From a checkpoint of a small class-conditioned image flow-matching model.
Training: adamw at rate 0.00082, batches of 256.
Rows from block 2, named by matrix and row number. Rows with one number belong to one neuron. Each number is 128 + 24 x the weight over its row's rms, rounded and kept within 0 to 255. All counts start at 0. After the name is the row's rms in percent of the matrix's.
# fc1: MLP up (model.blocks.2.mlp.fc1.weight, 1024x256), inputs 128-255
# fc2: MLP down (model.blocks.2.mlp.fc2.weight, 256x1024, transposed), outputs 128-255
fc1.525 096 [134 145 125 104 123 124  66 145 187 176 122 129 108 143 106 136 155 117 105 120 125 131 101 126 133 139 176 104 139 129 132 116 107 138  86 129 148 115 145 122 155 136 109 145 132 172 114 174 103 144 155 123 151  87 113 180 140 111 131 123 135 129  95 120 171 126 120  94 131 125 172 113 116 140 127 122 142 128 136 158 110 146 121 132 179  98 132 124 143 151 135 131 131 121 171 132 133  88 109 121 147 159 134 117 108 132 151 136 159 136 135 129 179 174  60 156 135 171 145 107 133  74 136 105 126 118 175 169]
fc2.525 094 [153 130 158 135 140 115  60 156  92 134 116 116 123 150 123 172  96 170 124 117 141 131 142 153 105 120 152 114 144 182 125 122 140 146 147  45 136 130 107 154  77 159 144 102 145 128 126 122 119 144 105 125 141 162 190 146 109 143 100 116 109 131 161 140 125  98 111 150 138 126 158 127  97  92 125 116 156 135 135 131 174 136 138 150 166 189  88 126  95 101  83 128 149 152  78 125 125 100 143 124 150 112 151 125 149 132  83 122 141 129 116 141 151 147 111 110 118 139 148 143 150 120 136 162 129 158 114 167]
fc1.526 082 [122 187 172 125 134 124 126 126 122 127 119 123 139 119 117 117 150  90 144 119 120 122 115 141 115 129 120 114 121 130 137 143 114 122 144 114 148 135 128 136 159 104 154 172 111 121 124 164 117 167 142 160 131 112 154 149 176 150 150 131 163 105 129 124 156  82 112 133 133 121 163 161 156  89 151 116 126 146  98 148 140 119 141 148 138 143 112 114 100 163 136 101  76 112 115 109 133 146 112 103 160  71 130  94 158 157  96 138 140 142 109 147 141 150 114 157  86  85 147 113 140 180  91  65 164 144 139 112]
fc2.526 082 [135 142 103 155 134 142 126 152 157 153 127 103 104 167 135 149 148  78 119 120 166 111 101 146  92 111 110 130 156  98 138  95  78 110 148 123 114 107 112  91 114 109 156 100 116 163 124 158 140  90 177 110 143 111 137 133 135 126 134 144 103  86 154 147 131 158 102 103 150 141 128 123 132 121 143 135  98 160 125  98 155 132 145 124 116  35  84 138 151  80  89 114 161  99 126 130 118 109 123 145 159 128 140 100 100 128 136 152 145 127 143 109 151 112 113 121 148 144 141 134 132 106 107 148 132 142 152 132]
fc1.527 078 [118 154  88 104 113 113  96 105 110 166  88 115 132 104 164 131 124 103 133 117 123 120 109 102 128 145 173 144 140 132 169 124 158 104 138 131  81 150  95 147 155 135 168 124 127 134 128 123 105 119 138 143 109 132 130 128 124 155 102 183  89 144 119 111 184 190 156 113 118 160 118 154 125 131 123 159 115 165 118 134  87 109 130 144 153 201  87 104 184  93  99 126  96 109 130 161 112 134 136 138 141 152 120 111 129 123 152 165 125 141 138 162  97 103 117 129 138 120 127 159 103 124 161 136 177 115 109 113]
fc2.527 076 [102 144 127 154 162 107  84 102 110 113 121 144 115  69 172 104 154 177  99  99  94 128 121  96 128 118 134 142  91 122 110 158 139 107 106 118 142  93 113 160 117 118 118  83 126 158 137 133 120 105 144 115 102  78 114 166 114 111  99  87 125 136 141 110 184 116 117 101 127 140 139 161 118 112 117 107 153 118 143 119 113 171 153 116 114 104 144 101 159 120 119 135 127 130 105 183 123 132 115  87 182 100 115 149 128 132 122 115  88 123 135 115  97 155  96 122 135 112 114 100 143 112 123 132 106 111 103 132]
fc1.528 087 [160 122 131 145 156 112 132  98 116 137 130  92 120 140 140 148 135  78 108 146 127 148 139 136 156 134 146  70 126 174 102 107 129  94 174 114 134 146 160 101 149 100 131 112  90 103 111 153 119 132 136 204 117 115  86  93 123 145 139 166 101  93  83 148 130  79 133 127 128 151 123 119 143 119  78 112 148 114 167 143 119 157  86 162 110 113 131 144 128 152 115 123 136 153 122 142 135 145  50 111 144 140 152 126 121 155 141 105 117  99 122 125 162 123 151  97 124 124  92  86 112 158 103 145 116 123 118 167]
fc2.528 094 [147 180 147 130 139 175 128 111 114 181 127 134 163 169 145 175 129 134 160 107 121 135 157 164 157 148 153 141 146 104 128 154 125 105 118 110 130 138 120 111  91 113 106 109 126 134 137 155 117 109 150 107 116 134  96  83 123 142 136 142 158 130 129 116 109 120 119 123 145 110  70 160 104 178 105  67 153 132 136 115 115 154 153 113 124 199 149 168 101 100 110 103 139 114 103 152 127 136 132 136 136 131 134 139 152 117 133 136 119  74 116 150 131 168 121 186  77 139 125 196 152  98 122 173 116 118 117 145]
fc1.529 083 [125 122  94  90 133 142 155 114 147 138 169  93  78 142 172 124 183 105 128 117 125  98 123 143 123 157 116 167 138 122 140 118 115 119 155  99 138  85 147 135 166  92 120 156 179 107 169 122 149 115  94 163  86  78 134 142 151  99  76 121 151 144  87 183 119 166 139 126 128 134 168 181 128 129 125  88 105  89 131  98 119 108 137 179 116 124 140 135 120 137 189 118 128 131 137 117 140  89 134 121  89 101 103 107 143 114 128 141 130 123 107 101 117 129 108 107 123 111 122 107 137 151 118 110 137 117 102 134]
fc2.529 072 [144 132 145 129 107 139 153 126 138 157 162 136 127 113 174 178 183  97 142 124 132  94 165 158 131 162  85 107 164 111 127 125 157 128 109 117 166 122 111 126 144 137 121 145 103  94 118 128 170 147 166 144 123 147 166 155 147 152 125 126 130 119 168 131 115 147 161 117 124 172 125 145 140 148 136 116 103 100 108 112  92 118  97 156 117 116 122 133 118 125 115 139 144  96 152 141 126 123 138 135  42 117 142 127  72 139 120 105 106 134 164 110 101  55 143 153 125  94 117  41 112 130 164 148 103 154 108 146]
fc1.530 089 [ 98 130  56 141 140 129  99 154 124 113 143  94  88 118 112 104  87  74  67 125 118 165 128 130 168 108 137 133 105  85 135 114 153 115 125 102 124 173 129 102 113 114 112 124 157  98 138 128 121 100 153 124 143  87 113 139 150  97 146 101 101 104 113 151 116 107 172 120  99 153  86 139 139 163 134  96 106 158 142 114 150  96 135  89  96 125  93  99 121 143 159 118 121  99 144 131 137 136 139  99 124 152 122 152 170  74 133 135 129 131 146 124 140 180 166  95 121 145 120 104 133 108 121 125  84 137 132 162]
fc2.530 082 [142 115 121 143 111 125 132  97 118 109 127 144 127 135 120 110 173  95 100 164 142 125 147 168 173 118 153 122 124 177  95 151 135  75  92 130 135  65 130  95 138 139 139 126 123 119 115 128 188  98 146 116 121 176  76 101 117 141 131 109 149 126 105 159 154 116  92 136 170 140 111 114 102 164 153 152 112 144 111  77 111 110 112 102 127 178 159 109 141 118  84 136 138 146 144 134 125 124 176 167 112 168 100 123 136  90 139 103 126  83 132 119 163 101 172 150 143 144 125 148 142 147  90 130 113 142 103 116]
fc1.531 093 [153 133 122 167 150  88 161 127 113 162 113 128 138 115 121 142 105 122 146 115 182 118 142 155 132 170  97  98 157 133 139 146 110 135 127 145 139 113 155 145 132 141 108 141 105 154 149 106 111 124 134 149 174 137 120 150  71 138 143 130  84 154 115  72  94 124 110 142 140  90 170 126 135 139 153 124 120 124 188  55 121 124  84 111 148 145 121 173 136  75 144 133 105 118 167 156 131  91 127 100  85 152  97 115 117 112 127 141 129 112 148 133  79 105 136 168 118 143 104 135 111 142 111  86 132  88 139 108]
fc2.531 086 [121 148 139  97 110  88 107  98 152 200 168 151 169 107 124 117 100 100 105 129 153 111 139 162 134 163 109 113  86 148 138 126 145 139 154 158 141 148 136 124  80 136 173 131 103 127 125 113 167 123  86 140 144 140 146 121 120 116 115 171 140 130 100 127 129 100 121  91 111 127 116 117 167  81 140  92 193 109 141  88 122 121 143 119 154 121 177 125 116 145 130 134 100 161 137 131 108 110 105  80 106 119 117 146 100 148  83  97 119 152 106 143  97 124 105  99 121 105  97 115 126 128 127 159 135 120  80 125]
fc1.532 084 [104 125 153  86 125 136 123 117 152  69  86 122 108 125  77 129 103 139 108 144 102 149 144 149  77 114 116 101 116 133 150 150 138 131 184 132 125 159 124 107 129 100 131 132 131 122 142 111 116 171 127 151  94 108 126 107 151 145 152 131  92 106 133 125 143  95 146 130 146 128 112 126  91 135 110  82 134 128  92 125 118 141 116 141 125 135 186 111 134 107 145 141 151 131 118 131 165  86 115 140 158 118  85  72 129 145 128 117 173 152 118 112 165  98 143 112 119 112 124 137 126 133  98 150 138  59 101 119]
fc2.532 083 [161 114 170 108 166 118 131 120 152 107 135 115 176 131 137 170 137 112 142  87  93 101 109 143 112  99 132 150 131 103 122 151 161 120 139 135 116  98 132 116 106 105 157 124 124 142 136 174 117 179 105 107 126 129 106 158 168  98 100 135 144 130 111 122 154 127 105 120 131 132 154 112  99 119 156 105 132  91 141 114 104 155 183  85  82 150 143 121 143 152 125  92 124  90 130 128 173 119 173 109 133 149 124 122 154 108 145 146 116 117 146 115 152 121 125 168 113 100 131 127 102 105 169 153 133 105 125 124]
fc1.533 089 [145 145 108 143 174 113 121 101  99  94 139 140 153 163  90 169 130 163 149 174 121 153 162 152 133 152 102 128 113  93 142 130 157 117 126 132 131 166 122  87 159 168 156 124 129 140 119 153 127 151 182 115 131  92 102 142 105  95 125 101 108 107 122 113 121 153 122 158 180 145 124 117 123 194 115 130 122 134  94 162 129 134 138 163 116 133 161  78  92 137 127  93 114 132 149 120 146 141 121 177 134 111 109 140 143 157 150 163 149 136 152 126 137 139 106 157 131 116 137 150  63  80 125 146 127  85 127 157]
fc2.533 092 [131 114 116 126 137 135 113 135 131 116 121 139 100 141 127 129 175 156 133 120 147 113 100 116  83 134 192 139 126 134 162 106 137 139 145  94 154 119 128  94 113 134  78 112 132  55 147 133 135 151 123 147 127 167  68 139 144 147 112 109 122 138 123 165 131 112 166 125 104 125 101  96  97 158 128  91  94 142 141 138 107 103 156 110 104 167 135 113  82 125 155 103  89 143 129 147 160 142 162 102 117 156 133 125 115 116 138  99 105 167 110 126 159 133  96 159 122 127 100 149  87 178 155 133 118  92 105 105]
fc1.534 137 [142 123 114  91 116  99 129 176 148 143 143 172 164 101 145 132 120 106  94 120 159 122 128 142  96 119 126 125 110 124  86 127 113  69 148 118 114  94 122 102 118 135 136 117 114 110 105 181 169 120  99 110 125 172 104 185 132  96  76 156 119 131 156  93 185 110 122  95 148 113 119 131  86 127 112 151 173  81 101 131 151 111 114 126 125 132 127  85 164  74 122 111 159 180 125 139 113 115 111 166 152 163 176 121 151 110 108 140 154 123 137  86 118 104 158 133  95 115 188 132 137 130  95  94 118 157 122 117]
fc2.534 124 [107 126 135 122 113 188 188 106 124 111 132 101  85 146 127 149 161 149 139 177 132 147 117  92 127 126  93 130 134 144 111 127 166 159 122 132  87 108 114 141 111 112 121 141 115 118  99 107 180 115 117 158 148 119 125 139 114 168 100 137 150 101 136  82 149  97 149 103 114 134 152 148 156 145 127 129 171 111 114 132  67  90 100 123 143 109 140 110 137 127  86 122 177 128 142  93 175 130 167 114  96 126  91 111  89 109 102 121 152 164 109 152 129 135 114 118 183 117  69  97 128 105 151 118 144  74 111 135]
fc1.535 098 [150 116 136 116 125  73 130 121 127 137 145 108 118 121 131  84 139 138 119 146 132 124 135  83 166  91 146 114  88  98 139 143 147 123 155 167 144  80 118 147  90 151  89 129 142 128 114 120 132 105  89 141 121 120  92 136  93  99 126 121  94 112 118  90 133 124  99 144 141 145 137 138  83 116 148  75 166  99 108 121 142 121 167  74  82 192 117 105 104 115 113 115 155 131 100 128 149  93 128  99  84 150 105 126 125 130 115 116 144 125 136 147 142 143  96 153  53 156 110 137 117 132 131 172 104 105 139 141]
fc2.535 091 [119 153 120 143 136 162 119 101 129 159 150 162 114 132 113 127 188 140 131 103 116 103 137 153 125 122 149  70 171 100 133 135 123 111 143 114 136 143 123 143 169 102 149  91  96 133 132 161 118 118 164 123  79 119  91 142 179 166 140 155 130 134 112  96 112 159 163  80 117  98 114 131 128 125 168  91 140 136 157 153 141 133 116 149  96 130 136 134 110 100  88 139 131  74 127 132 163 153 139 148 153 130 109 125 111 162 104 118 119  91 133  97 101 133 103 178  79 136 126 124 120 137 113 130 106 193  98 137]
fc1.536 109 [131 153 103 105 149 130 125 155 145 129 146 127 148  71 136 111 108 141 127 115 141 141 113  81 151 126 114 120 123 160 204 148 111 146 118 154 133 177 132 126  49 140 123  83 121 121 130  85 143  94  75 169 151 141 137 114 136 155 142 159 125 147 109 135 134 134 167 120 138  98 146 120  94  92 190 120 122 141 136  99 113 120  88 124 158 140 140 144 159 139 155 145 122 146 146 167  97 178 124 109 118 137 137 119 111 125 118 133 153  89 109 154 147 126  91 116 157 164 143 107 130 129 143 142 120 115 154 143]
fc2.536 105 [119 124 162 173 120 130 129 148 167 112 146 120 175 150 161 147 148 108 100 111  94 130 147 118  80 132 132 102 129 146 171 126 130  67 115 109 120 182  97 128 112 103 117  86  88 131 104 171 120 145 172 121 141 113  70 166 151 126 154 144 128 124 115 151 130 122 131  95 115 124 130 153 115 120 128 142 142 140 126 128 150 101  94 155 154 176 122 158  95 122  64 192 131 109 118 132 135 126 117 140 128 120 150 144 137 130 129  97 145  89 125  96 102 136 155 138 102 176 113 141  95 102 114 185  89 138 105 148]
fc1.537 098 [126 144 156 102 119 125 134 157 159 128 160 118 132 119 107 129 139  95 109 147 173 123 139 128  87  86 141 154  88  89 105  70 125 102 151 127 146 100 118  95 160 145 137 151 152 126 150 162 142 132 146 151 141 129 132 128 116  91 112 120  85 116 178 104 113 131 136 154 127 100  89 131 135 124 102 164 153 177 114 125 140 128 143 139 151 155 124 176 120  62  82 126 125  92 116 141 121 104 124  75 146 109 140  99 119 122 134  81 170 153 138 153 108 146 147 150 104 102  63 135 150 166 126 124 122 125 116 116]
fc2.537 113 [133 138 145 141 129 148  95 123 144 141 134 117 135 123 117 129 123  84 127 103 103  94 117 121 107  96 108 143 149 160 132  93 133  85 115  98 117 143 115 126 137 110  66 100 131 131 123 113  98 125 100 139 125 115 151 196 135 152 145 118 128  99 113 120  91 178  95 104  96 121 133 155  99 140 152 162 109 113 115 106 130 136 118 160 115 135 196 145 116  89 101 129 102 147  90 136 125 110 109  93 129 121 137 127 117 193 182 175 152  81 116 152  87 139 154 123  96 182  69 158 126 113 135 126 147 124 164 134]
fc1.538 098 [114 168 188 121 139 157  56 130 136 147 141  97 152 124 117 109 106  97 111 157 134 162 145 111 123 113  86  97 115  78 119 124 124 137 126 133 104  75 124 138 139 139 134  87 110 121 122 135 122 127 147 147 163 131  51 109  88 116  74 153 170 114 115 124 149 129 157 147 101 159 158 144 140 109  93 117 133 165 109 156 175 124 167 134 135 139  97 130 118 159 177 138 142  92 117 120 131 143 107 156 106 165 128 116 174 148 101 141 146 126 129 113 175 125 160 145 107 168 121 157 123 178 107 136 153 124 134 142]
fc2.538 108 [139 132 135 152 130 111  48 141 137 121 169 109 108 111 125 139 134  74 147  97 105 152 163 121 132 136 132 109 112 164 132 142  75 171  91 187 118 114 162 137 119 151 105 165 108 118 133  77 143 141 100 136 164 134 149 115  98 138 102  85  92 171  96 126 146 129 133 148 122 140 130 108 133 134  93 117 105 118 106 124 161 138  98 121 143 139 130 113 102 111 103 122 132 116 103 116  92  66 138 118 107 113  76 144 155 144 149 138 140 111 137 147 171 136 157 104 142  85 142  92 144 104 126  95 135 112 124  89]
fc1.539 096 [129 144  88 163 141 151 110  89 120 118 113 141 166 166  80 122 104 105 135 125  91 156 142 150  76  83 150 150 139 124  85 138 126 122 123 142 138  96 129 122 114 119 168  67  96 104 139 120 105 136 151 136 154 116 131 136 166 134 144 148  94 161 141  68 151 173 115 131 140 114 127 130  86 127  85 126 122 112 123 114 134 113 145 117 156  68 155 125  74 128  97 141 130 165 144 112 118 131 107 148 151 129 127 147 121 164 108  87 118  87 116 107 160 126 131 117 175 137 143 118 154 147 133 140 138 110 154 143]
fc2.539 090 [141 109 139 144 136 141 141 136 101 135 138  93 118 199 122 131 120 103 118 123 117 121 104 136 130 139 149  89 155 119 160 106  96 136 112 114 107 134 127  92 118 151 147 108 132 159 141 127 114 137  88 110 130 160 100 138 137  64 102 127 154 129 146 116 123 112 179 135  76 129 110 122 133 142 150 105 157 136 123 140 163 120 117 136 168 173 109 146 141 127 133 121 136  94 124 122  93  80 137 163 123 174 108 134 152 129 112 120 115 109 111 122 169 114 150 154 110  84 140 101  98 127 111  94 128 146 153 147]
fc1.540 092 [169 132 183 154 135 148  96 109 128 130 165 137 146 108 111  98 158 118 110 184 146 141 125 118 114 118 126 144  74 131 142  98 121 159  82 147 160 113 179 106 138 118 122 114 128 123 115 154 170 150 121 109 131 134 101  91 122 101  58 151 100 124  98 159 108 121 184  75 100 100 168 129 147 122  97 105 143 117 129 107 132 168 157 133 146 122 115 159 114 140 130 140 144 160 108 132 152 132 142 129 116 119 119 127 124 174 137 120 101 158 138 131 132 128 145 135 154 111 179 117 106 134 176 139 157 104 151 138]
fc2.540 090 [ 94 120  94 139 104 143 104 133 152 137 129 135 109 130 145 148 162 151 140 116 136 132 104 155  92 130 138 167 120 138 134 146  88 167 112 138 132 125 108  94 127  75 134 134 122 125 157 116 122 131 126  95 134 145 115 164 121 132 136 161 126 147 138 122 121 119 157 157 135 120 119 139 132 151 128 109 108 123  97 141 123  67 107 146  98 121 149  96 150 102 146 135  88 134 109 174 127  97 101  75 121 175 117 149 134 147  90 118 103 121 148 176 115 138 111 137 133 143 144 103 150 114 152  99 110 136 152 124]
fc1.541 095 [105 129 126 128 140 104  81 142 120 136 101 146 117 148 129 104 151  81 116 125 113 142 136 124 161 145 123 111  96 103 230  93 106 138 127 154 218 122 134 136 124 137 119 138 143 156 120 146 129 166 175 151 143 154  84 134 141 138 115 168 117 176 131 102 120 130 122 102  89  74 197 138 110 111  91 116 125 107 111 122  90 154 106 106 127 113 155 126 123 143 178 131 115 118 104 121 108 140 123 123 156 120 136 130 149 128 103  94 160 153 105 108 131 141 136 166 144 128 120 112 118 131 134 100 107 142 161 124]
fc2.541 089 [123 133  94 127  93 113  79 129 108 121  92  96 144 114  83 124 182 124 131  99  94 159 123 138 126 120 156 133 112 152  80 125 132 178 154 163 114 147 140 106 136 101 135  90 157 124 147 127 132 152  73 143 151 128 105 119 125 149 154 110 138 148 115 117 138  90 170 147 121 138 152 114 132 137  97 140 136 166 100 124  97 135 124 133  84 165 109 136 156 125 144  93 135 134 124 134 121 111 175 164 121  95 131 133 131 130 149 131 152 134 130 134 149 134 137  84 114 128 133 175 110  85 155 146 126 135 147  76]
fc1.542 139 [163 128 121 116 181 132 108 133 147 111 123 135 125 132 135 157 144 128 134 158 141 142 122 146 136 105 141 121 147  98 124 120 110 118 121 146 132 151 123 157 116 100 125 128  89  88 136  73  58 142 126 170 125 111 112 173  96 132 140 152 126 125  67 130 198 139 131 104  88 169 123 133 112 123 147 100 195 110 112  97 139 143 134 139 145 116 137  92 157 102 181 121 127 160  98 154 141 128 101 179 128 150  87 126 117 136 109 148 125 103 172  92 114 133 108 138 159 117 158 137 103 159  78 123 124 179 168 112]
fc2.542 145 [159 119 153 179 162 118 143 140 146 159 137 104 157 102 142 135 129 136  97 122 125 132 104 129 159 163 130 143 132 127  91 139 136 129 111 109 113  92 146 143 132 159  73 134 111 105 177  96 119 107 115 123 132 139 113 108 158 126 121 134 110 102  71  94 140 111 113 129 141  86 135 108 147 159 192 173 164 116 113 113  88 140 176 131 109  67 162 135 113  96 182  91 107 155 128 114 111 107 140 103 145 158 122 149 187 158 148 145 120 126 128 184 148 108 147 154 153 163  99 126 133 132 173 123 132  90  94 116]
fc1.543 080 [132 142 138 187 118 123 125 129 142 151 130 116 123 162 138 105 145 173 143 155 126 141 159 110  88 120  92  94 154 103 119 111 132 121 116 150 142  78  95 110 115 155 125 102 101 116 172 138 140 115 124 165 155 123 117 111 139 115  87 153 134 196 138  74 149  92 140  99 172 116 148 156 107  84 106  98 150 160 138 169 144 114 104  85 162 117 123 120 129 141 115 137 130 105  84 161 130 160  93 181 131 124 127 133 134 125 138 114 119 181 130  99 148 136  97 130 142 113 176 151  92 121 105 142 120  89  88 158]
fc2.543 090 [109 151 150  87 181 137 107 134 107 102  97 143 134 194  80 158 145 177  98 156 113 100 165 120 161 140 102 139 152  87 149 105 118 143 157  99 120 151  98 139 136 132 111 139 145 140 107 135 126 115 103 137 117 158 103 108 153 141 138 156 120 117 170 118 114 119 110 134 196  97  74 114 132 140 134 121  89 141 103 105 133  72 126 161  74 156 139 134 137  72 120 116 142  85 115 173 123 136 102 145  93 119 106 149 126 145  97 141 138 121 117 124 147 132 122 144 117 163 171 102  68 133 144 120 142 140 158 144]
fc1.545 100 [ 98 133 117 129 119 166 105 130 101 126 108 142  95 159 122 112 158 138 121 177 112 159 151  71  90 103 100 119 139 142 153 121 126 146 124 175  96 130 138 153 107 155  95 112 110 110 123 131 130 165  77 122  93 161 127 135 184  96 129 139 137 127 142 119 145 136 120  63 116 134  85 107 161 158 153  98 110 140 106 135 151 155 198  89 118 141 164 112 153 115 125  97 113 103  95 139 105 144 105 126 100 142 132 107 136 138 147 117 120 176 114 115  70 116  68 117 147  84 132  72 136 154 117 117 148 142 128 123]
fc2.545 094 [132 143 147 118 117 144 163 113 142 108 152 118  69  89 103 152 138 187 109 120 165 132 153 137 120 135 137 170 102 134 151 141 149 101 133 122 134 156 137 135 116  89 137 140 134 102  84 158  97 124 114 136 136 144 119 114 161 134 117 139 138 127 113 134 135 109 147 109 115 146 133 136  91  96 163 119 200 134  94 178 124 142  98 112 153 137 170 132 116 136 112 126 118 117 113 154 110 134 176 140 130 156  97 133 108 119 144 102 136 154 115 113 128 119  65  93  69 130 163  90 179 142 119  73 131 100  86  99]
fc1.546 079 [129 123 138 131 152  92 150 146 177 171 171 106 156 116 142 142 102 154 155 104 158 138 104  78  93 141  99 127 130 140 161 139 199 156 116 135 131 145 154  92 100 136 133 132  87 166 163 145 158 142 146 104 126 125 135  84 125 138  91 102 163 124 140 133 146 146 157 138 130 129 117 103 188 129 132 138 139  88  70 117 119  91 161 147 105 138  82 140 122  91 117 132 145 104 104 158 161 110  72 141 136 134 158 127 132 123 137 126 129 128 129 149 100 116 107 157 165 107 123 129  98 159 144 165 117 152 136 131]
fc2.546 080 [127  92 146 162 117 142 134 138 128 137 145 150  94 111  96 110 112 151 125 102 131 148 135 148 137  95  99 125 134 123 130 134 111  89 164 113 143 129 108 132 162  87 132 138 141  99 141 146 116 117  71 131 143  79 168 134 138 134 118 139 126 175 162 113 140 145 105 122 118 154 110 109 137 175 144 126 142 122 173 136  92 128 149 135  94 129 136 168 147 129 205 121 143 142 129 131  85 142  88 132  86 154 121 134 112 142 140  96 153 150 132 170  98 168 151  77 146 125 131 109 145 114 135 103 138 160  97  98]
fc1.547 088 [113 156 123 141 107 152 123 130 108 108 129 172  94 114 135 162 145 124 106 113 143 129 186 100 128 107 147 148 131 157 121  93 125 109 135 128  99  88 154 172 151 151 134 121 126 111 137 167  96 138 136 144 137 157  80 156 119 149 147 155 104 146 121  91 153 177 131 137 107 118  84 109 122 121  92 133 126 100  85 130 160 128 152 171 177 129 139 115 116 164 111 120 154  99 136 156 116 175 112  91 139 113 124 124 120 142  88 117 161 105 104 195 167 132 139 118 156 107 133 132 116 150  92 181 117 110 118 172]
fc2.547 091 [158 118 146 108  90 114 182 134 125  78 150 154 140 100 125 145 102 173 120 147 141 101 137 127 105 133 118 147 167 159 115 137 141 103 116  66 127 123 126 153 172 125 150 134 119 122 143 105 134 110 133 137 131  83 130 153 120 131 104 162 170 135 117 154 108 141 134 113  93 146 164 124 130  98  80 106 136 147 160 156 113 156 113 164 160 128 110 124 197  99 132 146 143 141 100  77 112 182 164 156 179 134 176 143 130 135 123 116 127  75 108 111 156 112 157 127  84 144 113  88 149 130 122 167 117 112 113 126]
fc1.548 080 [140 113 141 133 135 123 153 125 105 172 122 154 176 125 113 127 135 135 124 146 126 140 103  87 138 149 148  96 135 137 154  86 107 148  92 151 110 123 114 109 144 131 124 134 110  98 105 157 148 124  81 139 108 127 138 141 112 103  82 139 152 130 128  96 120 116 133  84  81 111 139 140 110 113 104 136 117 146  85 162 136 164  64 122 133  95 140 119  92 133 164 142 158 136 111 138 115 133 188 141 114 189 108 144 100 144  92 143 119 133 135 139 126 153 118 116  80 143 178 108 102 110 119 108  98 133 133 140]
fc2.548 077 [116 148 111 103 108  84 109 152 125 111 119 126 179  98 129 125 121 158 100  92 143 176 138 135 172 165  95 132  90 132 156 107 121 137 148  97 111 143 124 105 145 122 107 169 162 152 116 123  98 181 123 126  81 127 147 108  81  56 127 113 120 149 122 151 133 137  97 132 110 156 135 105 132 125 107 130 168 109 139 106 135 152 183 140 130 130 106 106 125 168 151 115  96 150 117 141 112  97 109 124 101 119 109 104 131 128  92 106 127  98 110 142 138 151 162 123 111 102 130 100 137  88 134 147 130 152 145 164]
fc1.549 095 [158  95 135 122 135 128 105 131 144 126 108 134 107 184  78 109 135 191 104 156 136 111 135 137  83 145 133 158 118 113 136 127 131 150 122 119 135 141 127 130  80 105 204 130 133 129 148 144 131  93 124 154 146 112 118 130  99 128 147 115 105 127 156 140 139 143 145 120 139 172 133 132 173 173 117 114 144 142 117 125 137 121 132 133 135 106 173 130 109 106 117  96 107 108 103 131 124 100  92 182 179 141 121  94 140 162 128 119 133 108 112 151 120 106 106 134 160 154 126 111 117 117 136 164 107 129 137 130]
fc2.549 099 [163 127 153 132 149 122 141 116 130 123 127 137 121 223 164 111  94 158 117 151  94 107 123 122 142 134  97 139 115 143  95 113 119 146 133  56 153  97 132 122 164 115 113 145 128 121 163 101 154 103 132 111  94 161 112 139 101 154  91 134 173 150 150 160 124 207 125  94 127  94  89 141 146 126 156 143 114 133 136 112 118 113 129 163 126 140  88 122 141 120 108 103 134 144  99  95 116 127 129 154  81 113 117 144 174 130  80 161 175 111 112 139 150 128 124 147 118 154 110 148 126 139 141 104 129 148 135  80]
fc1.551 079 [100 103 143 162 149 127 145 132 117 136  80 135 148 127 124 118 172  89 124 161 141 119 114 157 131 146 136 154 104 117 144 125  78 117 147 111  88  89 176 163 128 165 139 127 121 137 153 109 105  88 141 142 143 108 162 147 158  94  89 132 121 153 111 120 127  84 115 101 130 138 164 105 117 135 122 165 136 164 165  67 104 142 128 147 155 100  89 144 145 150 107 152 136 148 122 111 105 150 130 142 131 126 132 148 174 137 109 116  96  93 139  93 164 147 171 129 122 126 130 183 186  98 104  89 104 129 134 170]
fc2.551 080 [ 86 166 158 131 166 167  83 182 103 141  79 137 137 168 130 124 147 130 129 173 136 130 152 154 156 155 128 113 134 137 121 111 135 126 121 147 147 107 125 117 136 145 100 103 133 165 111 114 148 129 111 129 122  94 132 103 171 102 145 118 128  98 114 163 161 114  87 185 113 131 155 146 139 133  88 121  70 140 113 150 113 131 101 178 137 120 141 141 123 147 155  94 138 143 122 105 149 153 158  83 143 132 139 109 114 130 107 139 127 159 115  55 144 175 132 152 134 180 129 125  77  88 158 131 146  76 178 102]
fc1.552 087 [ 91 111 104 121 168 120 134 174 144 139  99 130  88 161 126 110 160 101 126 133 106  99 160 137 143 114 133 126 159 109 161 115 153 156 119 119 160 153 143  98 158 108 142 162 137 156 127 141 125 167 150 139 140 122 122 113 129 128 121 147 112 171 124 186 115 125  72  83 169  95  86 161 125 123  97 128 104 103 124 137 142 159 146 182 130 147 127 143 162 115 102 122 122 108 116 138 142 108 110 119 138 141 153 129 100 136 116 107 152 169 139 143 113 126  83 142 129 158 132 144 109 142 165 171  89 137 156 131]
fc2.552 076 [111 149 130 120 110 150 140 112 167  83 140 124 130 134 115 116 154  96 123 175 122  87 117 153 136 119 118 118 187  65 138 106 116 138 108 122 133 118 130  96 157 135 112 165 143 141  99 137 113 159 105  95 116 124 130 166 166 153 102 131 163 128 113 136 115 147 117 137 165 152 129 147 124 137 111 120 116 118 141 146 112 163  72 126 175 126 134 111 162 105 131 120 155 158  99 125 120 190 130 133 132 120 137 117 100 129 135 111 102 107 122 152 145 115 157 127 139 106 111 109 117  93 169  89 124 106 155 113]
fc1.553 114 [138 118 113  94  86 155 113 136 158 137 122 122 123 136 117  91 113 131 138 123 154 136 144 152 135  96 154 101 125 111 189 115 156 148 116 188 134 143 143 119 120 116  83 135 140 151 138 174 127 157 184 119 126 127 102  96 115 152 143 129  94 115 120 135 150  85 124 104  89 149 129 113 128 116 136 137 163 134 116 113 122 111  98 128 121 151 174  82 121 114 165 145 143 138 170 101 109 102 121 139 168 145 131 107 117 113 131 118 132 140 144 124 130 123  93 159 139 122 125 134 114  99 117 102 134 130 160 133]
fc2.553 111 [122 135 126 119 140  90 107 135 166 142 116 146 154 140  90 115  56 145  99 161 122 142 129 128 126 140 148 114 141 130  97 108 119 189 119  66 125 138 126 132 154 125 173 124 133 132 131  97 140 118  72 125 156 159 138 127 110 110 118  68 138  68 157 125 135 159 117 154 128 132 126 125 129 119 125 128 140 115 144 156 143 134 159 130 134 121  70 142 131 143 129 112 122 147 150 116  98 122 134 168 140 112 161 116 138 166 138 146 140 130 137 107 127 100 153  55 137 114 120 161 169 133 146 142  95 156 142 119]